config = dict(
    model='sound classifier',
    win_length=512,
    activation='swiglu',
    head_dim=64,
    fused_qkv=True,
    subsampling=2,
    layers=12,
    mixing='cutmix',
    orthogonalizer='newton_schulz_5',
    epochs=4.7,
    adamw_weight_decay_other_params=0.01,
)
Rows from block 5 of a small sound classifier, named by matrix and row number. Rows with one number belong to one neuron. Each number is 500 + 50 x the weight over its row's rms, rounded and kept within 0 to 999. All counts start at 0. Numbers have three digits each.
After each neuron's rows are labels from the 100 clips, of 14976, where the neuron reaches its largest size: "strongest on" is what is common among them. Only what is clearly more common there than usual is listed. The data: chords played on synthesised instruments. In brackets: how many of the 100, against the usual share in percent.
# gate: second MLP gate (model.blocks.5.mlp.gate.weight, 416x160), inputs 0-79
# fc1: second MLP up (model.blocks.5.mlp.fc1.weight, 416x160), inputs 0-79
# fc2: second MLP down (model.blocks.5.mlp.fc2.weight, 160x416, transposed), outputs 0-79

gate.44:414477581486416491591557513472527460535468502647552465541511426463515527486446549521515458609470437514516487573470534505412503527495489472531509476592547522482415496462473487457432516493636532480553538563514500567508491458511499481516489530
fc1.44:434550531410485453505523401524512504530431429570564522466440539480528531522492532527550426526480464486496501518411509555432483523483487441574537439505525536475481417376500528467526453413554526503580558554506508596492539432499487516491530523
fc2.44:500473547510439545496429378542494406598423482397486485550528523424426500537559493569508526616529516469560528509526550471419478441599504544468525420505445546580476517586452405514499505500468504519444400537510429476531495498411540473474468551
strongest on: vibraphone-like (34 vs 8.2); clipping (30 vs 7.9); text has "clipped" (30 vs 7.9)

gate.314:530574515486571509531455498475485475465607499523417499518488510534530516526569404476460497587446429583477597522490514503452549440498466446474516493418433484459508474421471478525478440551456533448602522484493570512521487518495530378465488520
fc1.314:452524453436423487364557556458396532579482561468560408493520509437498393456485591418475490474464533501457493452457574465435469562489424556425552516403574519424494545507539538474499532495448529484568526530504402517502459455447583512557437428
fc2.314:468578489352492404434539532518450510498481566471502543503415496522470430437454562492534493503455532470563510553538497560402498564545504498439503516438574451422620468497537595483492495394476550450467473623440525551487498516412491578462517492
strongest on: clarinet-like (38 vs 8.3); square lead (28 vs 8.1)

gate.385:479532431588512513520544553409558481431523506554455456477488442487575607385501501522497546527539506530448481473494486495552514537460545396433544422489472488533407468524524379518494515491518536509485386529562522531512583474551414506466611498
fc1.385:525588453426547569463499391447495472583526552431511541501502691524456461436502430443510474466501523577498445450529462601498430507556483481463505505470443584463415518490505461513518528492463408546506490487462504535463536490549506517516574621
fc2.385:588608487488577504463526391550545563541535503447492517508455744520481458502526503432478424500502593554489397470543484538492497511554505484476446497518450465498445488523548468587571538533475488494479498520473563510523516460550471511503572565
strongest on: clarinet-like (35 vs 8.3); square lead (26 vs 8.1)

gate.75:487479457509492468484443487517447419515507534474498460578468439420560482560487510546468562504523445423491439506486458508532492533495521467509510497544428515446492528445567549490550613546593428485524423598472433521458529479472469423441500534
fc1.75:448472544467505498569561523464493455499493510540418511400521451559433440532523504513514462418455443696499535469500477482450476473430550597526444600535589455534402547586448493468506424507512516565506466386582550501485515489542498573511427464
fc2.75:463470500523636460582454395565469521482452555528572538470479474504469528464365543422518491493529537490513508574452420501435496497455550574532548454457447475588569502493428448483498430382545504580463568432490554469475497447460472454511534489
strongest on: vibraphone-like (68 vs 8.2)

gate.40:478544490444589634450399490423584506539488442555540443614611528466416496465464531469470379459383508504454462484528434427532484554499527563469502438520453410500482543475535514502469562541513427536502462516486519509498431564487502375496546590
fc1.40:407572552575457415505475522544402534461436575486457451404508577450534415645501520587514496450468415527479537501508471487520486439534545500574505474487548579560541499493466454491543570529559460479485553462503424513492515356556528499420479458
fc2.40:468435552545428532487542521505428458440490541416467474444555509527528520635497552507520584451517485521577539542443521513446519411512485436597559494479554645535496462474429449481491490441549468482515536546601540459468547468579485567472475435
strongest on: clarinet-like (28 vs 8.3); square lead (27 vs 8.1)

gate.214:513518491579481413452539553425457520503546605476493410539407448513476404429541549531500460513509498492564469485566479475551526527466404597488587532501509556412488525483476559452519502531514535511473498450510526492511641588512470501591431645
fc1.214:500549544493468494460460627465477549569508552479548484506456534481477503429538521499447477632545552532488446487678480438533569460522422582508519518534425576454498432428460490424400529528516480533501509437506507399533522532508490554523466587
fc2.214:467531518519424472478526442565523449428514412518446460486524437496587465553466483546503466521535480438556571549472500527552506411462604481562516509516543497413626535500339538412484462544431548507577489513541516477508564510487612569565483489
strongest on: clarinet-like (35 vs 8.3)

gate.193:566540534481585583568559578475573496417579580457555475405525485460546539476468446507490527485475475471572470500552547505462480520503494566590500555440611502553512506471423491386520553492491522464430536435495462561459561364452504449583480508
fc1.193:498496596493562476425396481511444442410481533496541547545593539580511496453544513498525570512442565497466471590509520527472476492595390432521569437478429553551519487506570494527489560484430609551492496561506537591519542617567517580436591573
fc2.193:440506555423627524535467555550563466469500563477556520540587486525510528410439527460485444525470503493523393509549487564520434472593345464453476531441430479445371477503545440412508530439473557521495464454539530578456525584523475526496543550
strongest on: vibraphone-like (36 vs 8.2)

gate.288:510488485530458503497526473487484440555552558522422463507406523439533607508558460528502513371501481461472463560416427453529455531506480491510401534461462517477504477485484466504563503511495407537523415472456537517515534548464568559514464527
fc1.288:527504476436410506498431529561443508477461428478592467482552448564479581465532516464505483515580539510463465496505492580468500541546473512460611414524453593500556461546539577445425439506549570461505543514546556524553501498576497471514541549
fc2.288:550441484481514505470520402388487450525534490348456448578457461497533518508420489524487501489488409540505512490435503376512521495487540516498485417580489519524553439496542358483594478449473462547468508380456504482534519482563510521480533485
strongest on: horn-like (78 vs 8.6)

gate.303:460500476455464499483501461552596515394464573481565519493521466477565468507525437445442407496534636514522458528492553511480527610472475444562436475487452508529589418439580490558577487558566440425486538504519430606525478532375528520454475507
fc1.303:437488458444511462523480509581484457467463485565503538509490406446563585535526440390490493546528510482437441539528506531484459445472540476510453439519469576472497504395571491514516498549508389510528445502428405488540476413533533486504512451
fc2.303:491485545474553610506504514484474588509509461587487548536474588408528525600524428398501467557469521412478403511618393517541502559414518435432517569454458510589470546459559478543482476516486467380495505420561509447503456396561508490536507537
strongest on: vibraphone-like (38 vs 8.2); marimba-like (35 vs 8.4)

gate.301:510529520421630468414524490477470491454529487541487502561461416455532425451542567544407401483575482497508512437383434495580507545518389620524422471507555495509493526490512473431443462501508435491474488433576460522526560531526463536533521518
fc1.301:492473491468585442485483524529489537456491543473407494472476533442460539519551498546578538537532345598491457503455499448492541504476531517574412438628558566537483533505574474547472503495588467505441415498581505457527512539501468494528492494
fc2.301:549534497514489564416406489516407453548475550523447493513521496591482410578511576614517561503482500536474502546512537441549554356428541526548470508573521592568542539483467524541548474522569437541448528524595526413519547497523543504530579448
strongest on: clarinet-like (46 vs 8.3)

gate.217:512588476548493544529453535441521502499490488612508567502526506428495503445503472636515483544573509532547474515493518485422488486585527350445594534471388544434491591358486476463618504470419501494477521430536494558427556499499472474504530589
fc1.217:474489508526509448507565520483489521524416551485548544471455449527415467506483449454536526469471507576493606575450516441448521606438533571518514500502428500516486448566544477561524461490509418518573441446545521524564392527476573433452518423
fc2.217:453482528437491502519568491478560501551527568404518465517489434512469483539492521450515545479467489532522456444503584472521589609469553596528449484557435459522474485568500498586484549460565487498485608590555532470549417435416541508412461502
strongest on: electric piano-like (42 vs 8)

gate.389:512532535495479493492500539534488475511539532506570577546507556466546500516475482479462496496542561452489568561522597619460539534448468533404450490546533495395523608477465429477427398462472491404528476398520518541475530452651465537556488521
fc1.389:426502444498512517497527531494547503525493469531455478416466482449474469546613522471473473549468545508519509482452501477482512503399498438484601513522526463568563497436555481546495551512498436538513516584460412489677520609512502479416495541
fc2.389:504502415514492502554526489505533607440420501461497482554537503479436449565438516527445558497499497469473532466491482501462531545443366446418457477485536461475516541442423529522498433511512560534475493455464518474540470456522537529527519503
strongest on: horn-like (69 vs 8.6)

gate.117:462519575533477553432486525536567544440580547518565511470482491507556566609474552491534536424397532440501496532503509504490494527554570531488507490455481440513478465464543562328566577426657493490491491528553526530492519422432447396583432580
fc1.117:446549523584399545539564474519516513391453476506482556461430478506444556550483528464555462465460456483479451448448524515460495430570496586475491557496560454519441499558474562479491524469556520539529428537541434481561601477422531482585472498
fc2.117:497508410518430562494490480591530453513537458466487469520437557481416539453476483553589470464533526558518490479482517522489508507426543509471542486574618496521449457610513445606508534488464466508447506503416485481536537505553430421596551427
strongest on: vibraphone-like (52 vs 8.2); marimba-like (32 vs 8.4)

gate.37:583480479483516504570563513464594485520522436508539504473457533471539496473524507499415483536432506490466498371522527498569640547522495525524508463522482386579582433556521513478493533462549576525556500596499447551469555548513482609485518562
fc1.37:425479578559500515546428489514445540431447520533472490479505559486603527448513412391529546541504475482530516560537461519537451440518440535462500521508418606340461550459550506543482430579458433525505449454471513461609476411557480499501449529
fc2.37:415490565520512566550540489518447547498493559549499548461541567465568425475517429352493471546424458498602451513504525515536462528525456533447521538494445507422468477440515485497489417515484486524467432500490552496549485506539487497554478437
strongest on: vibraphone-like (46 vs 8.2); electric piano-like (25 vs 8)

gate.53:378519484411550500448541533570457456562540475558527501429561448543519476491458492450511543565439498518525420478505535439573400528486510573471404488546397521474559504567538502546411500479497487506625447590550489447443511475532450475527622546
fc1.53:509569556525475502388470420498523600569504501560426538536393536471415544454440523524450528368530502470522554439529463445495566429609555486535530514526558542490369523506523460577490545483491531538496438454477499521511471461512550529510488477
fc2.53:492461580480580515449454504436454584520540492625500518585444504420476541377510511511398493390484466455505515472501398470475523490549529525511476517599464487461421497485451547585480484461511511562569447570450513476549481538500498595433445491
strongest on: vibraphone-like (43 vs 8.2)

gate.354:529481461465491554415506468559578454443486460457471402471527529468521447428556467472434465496491514506489540477525528524541516565427442436578582617412500502489530435474561501440546589555534453540441417459550501515468467436550370477439507520
fc1.354:445531468389485440404481488419575450437476500426451549504395538485532504442540493468508540479570498531467541535499452487395496552494471564595418554539520490528465476483396462513480602530490489550534634515379441503521494449571604452507499530
fc2.354:488447530485508488561506499489419557506470651507525578553474586464556617579574443475465526570488470517471451513445531484518486520601570490409443476625513438541539469480399510526404495520507504472605553470524508531520516406517584512430516561
strongest on: electric piano-like (33 vs 8)

gate.51:536449522459519450447391544549554454511487513449526497490458511450590535503504526457479406595497491502560461521496467550534529459489461544411474496486496453551438473456464515512450485539565538471531455435553500468438551550508436479588517577
fc1.51:533525524523514601449472487506481484441568459485533477520374448379529527489515392593464472497482521408519479450465517394456543517555544464595503502457464496561550473468669456540499544432451454526535580483555585552613495528452504523464556392
fc2.51:579563517482545484393488478470564466485581461484461458512385475458549538467474464529448502469490566451478522498483481382463537551556479553518434430445467539480590521537594483435510490394568541569576504477516581516552494642453468499430576463
strongest on: clarinet-like (32 vs 8.3); thin (high-pass) (30 vs 12.2)

gate.376:511523501519570560449487553528476571482475432446404398449500485501527486499567397467429504585434494546534566574489547484576384453530442494577413482455489449573487554497425447549493446482472552515560558577577475482511473472523601491491464459
fc1.376:505493476457504450447602525504426438435515482491568507434477483493535536418414555522525417517506535508517467523484427494519503542565463551343509507575489448489467515529562545513487499589419550444341551459459444510451458391523494514559378532
fc2.376:565548481480445480475499495520577562482534513468595425482392425526518558423521487526525511507572460468497621516441571544479610568494453497483535529591486450522534511475408502511546482333499515458463517520497493539566530461518508510554498558
strongest on: pink noise (29 vs 7.3)

gate.32:490591604511556519450497499498480501539532545488383497528465477501516464501487470428502461478453448481497494509489449554448540509483497519464475497466506457448521381444662526503452459464578463461493581555574458583451497432482412500569515524
fc1.32:583567513605582583569537560551543561450518511495565501529498526472475471449524426444535512486497557556504607532492446531459550497473481559533414565410589614458559472628530422529504439508431562478537475490574610429537512502480504466448468396
fc2.32:598520480586529456526513497594519486417465498507567546514508548478430502477545466395535502518488527486500606558503478543459489525488487555504477501426531572488546469629553436569462482466464503501477500564585677517525524443509537432474493420
strongest on: pink noise (26 vs 7.3); white noise (26 vs 7.3)

gate.393:522526472474566523524544579495495458503478462489555481525510488495590425515391458491426548514496473519596503569508559414444529480450495491523486563510503435480483432565587344539461549511470581429562539465558543540411510514506488521564498480
fc1.393:464480481478537455523538523517479490559450528545523515513479478510588520447411446550507555520558449629544515574434556416433515453461471524514458580488535455558483423553580410601546535475457513455526537474555576509418550525489524530615462541
fc2.393:526502539464416502411497481535491460457557497505488530532441401515391583473538604452506446571446492460518537447495508550531482451552498493460468452576602514524517559447460586461512478595504450575453485455474493506580472560512505532445537477
strongest on: text has "noise" (41 vs 14.6); electric piano-like (31 vs 8); horn-like (29 vs 8.6)

gate.125:465462617444566539437473555547510478543452601408512524526474478381554493493554471531454456490577402530520489490530465537521526450561477455551530498449562557502479533408476522457480565543563530502536515494516500541517490500612493479386437529
fc1.125:516480578385507484508530430505503508461517522471479462512517490565602598422383554455457544438341479447476506426496513527506566467445528469529582460515412418482453512529460514483569537453495423607503474493485511500541423453468542504408570495
fc2.125:535451634435431509476579519456456539532533490409481464528526519429583496543478537469446501418437533523560436500482509518463527416486493484530493462518481414522521569424507537396485551483540444508541469457466499515556492497442500526389528539
strongest on: clarinet-like (44 vs 8.3); square lead (30 vs 8.1)

gate.308:469422555516530472462360613512582548499476569523488504611502482492441474561469467519550551501523484646535582578536474625577456454537465485522432528466496478473484535478532537471577450484495560535539447559517530609527449492457591503596516535
fc1.308:558496519579503539526505462460437618457496435454434458529505481410492588446542526454491450468520471555497489455467510522595564453481495414475449461405481414475541554506464532539451512441487535487383560361431443461511531471499474505482546501
fc2.308:458521504563542488486552438520405586522489487387533413524504443499515505385532510420522471501447525501445442470466539439562402503432504498400512508433538439501636460498456480484494513441470460476428525415470458445479518472479473496491469483
strongest on: text has "noise" (39 vs 14.6); horn-like (29 vs 8.6)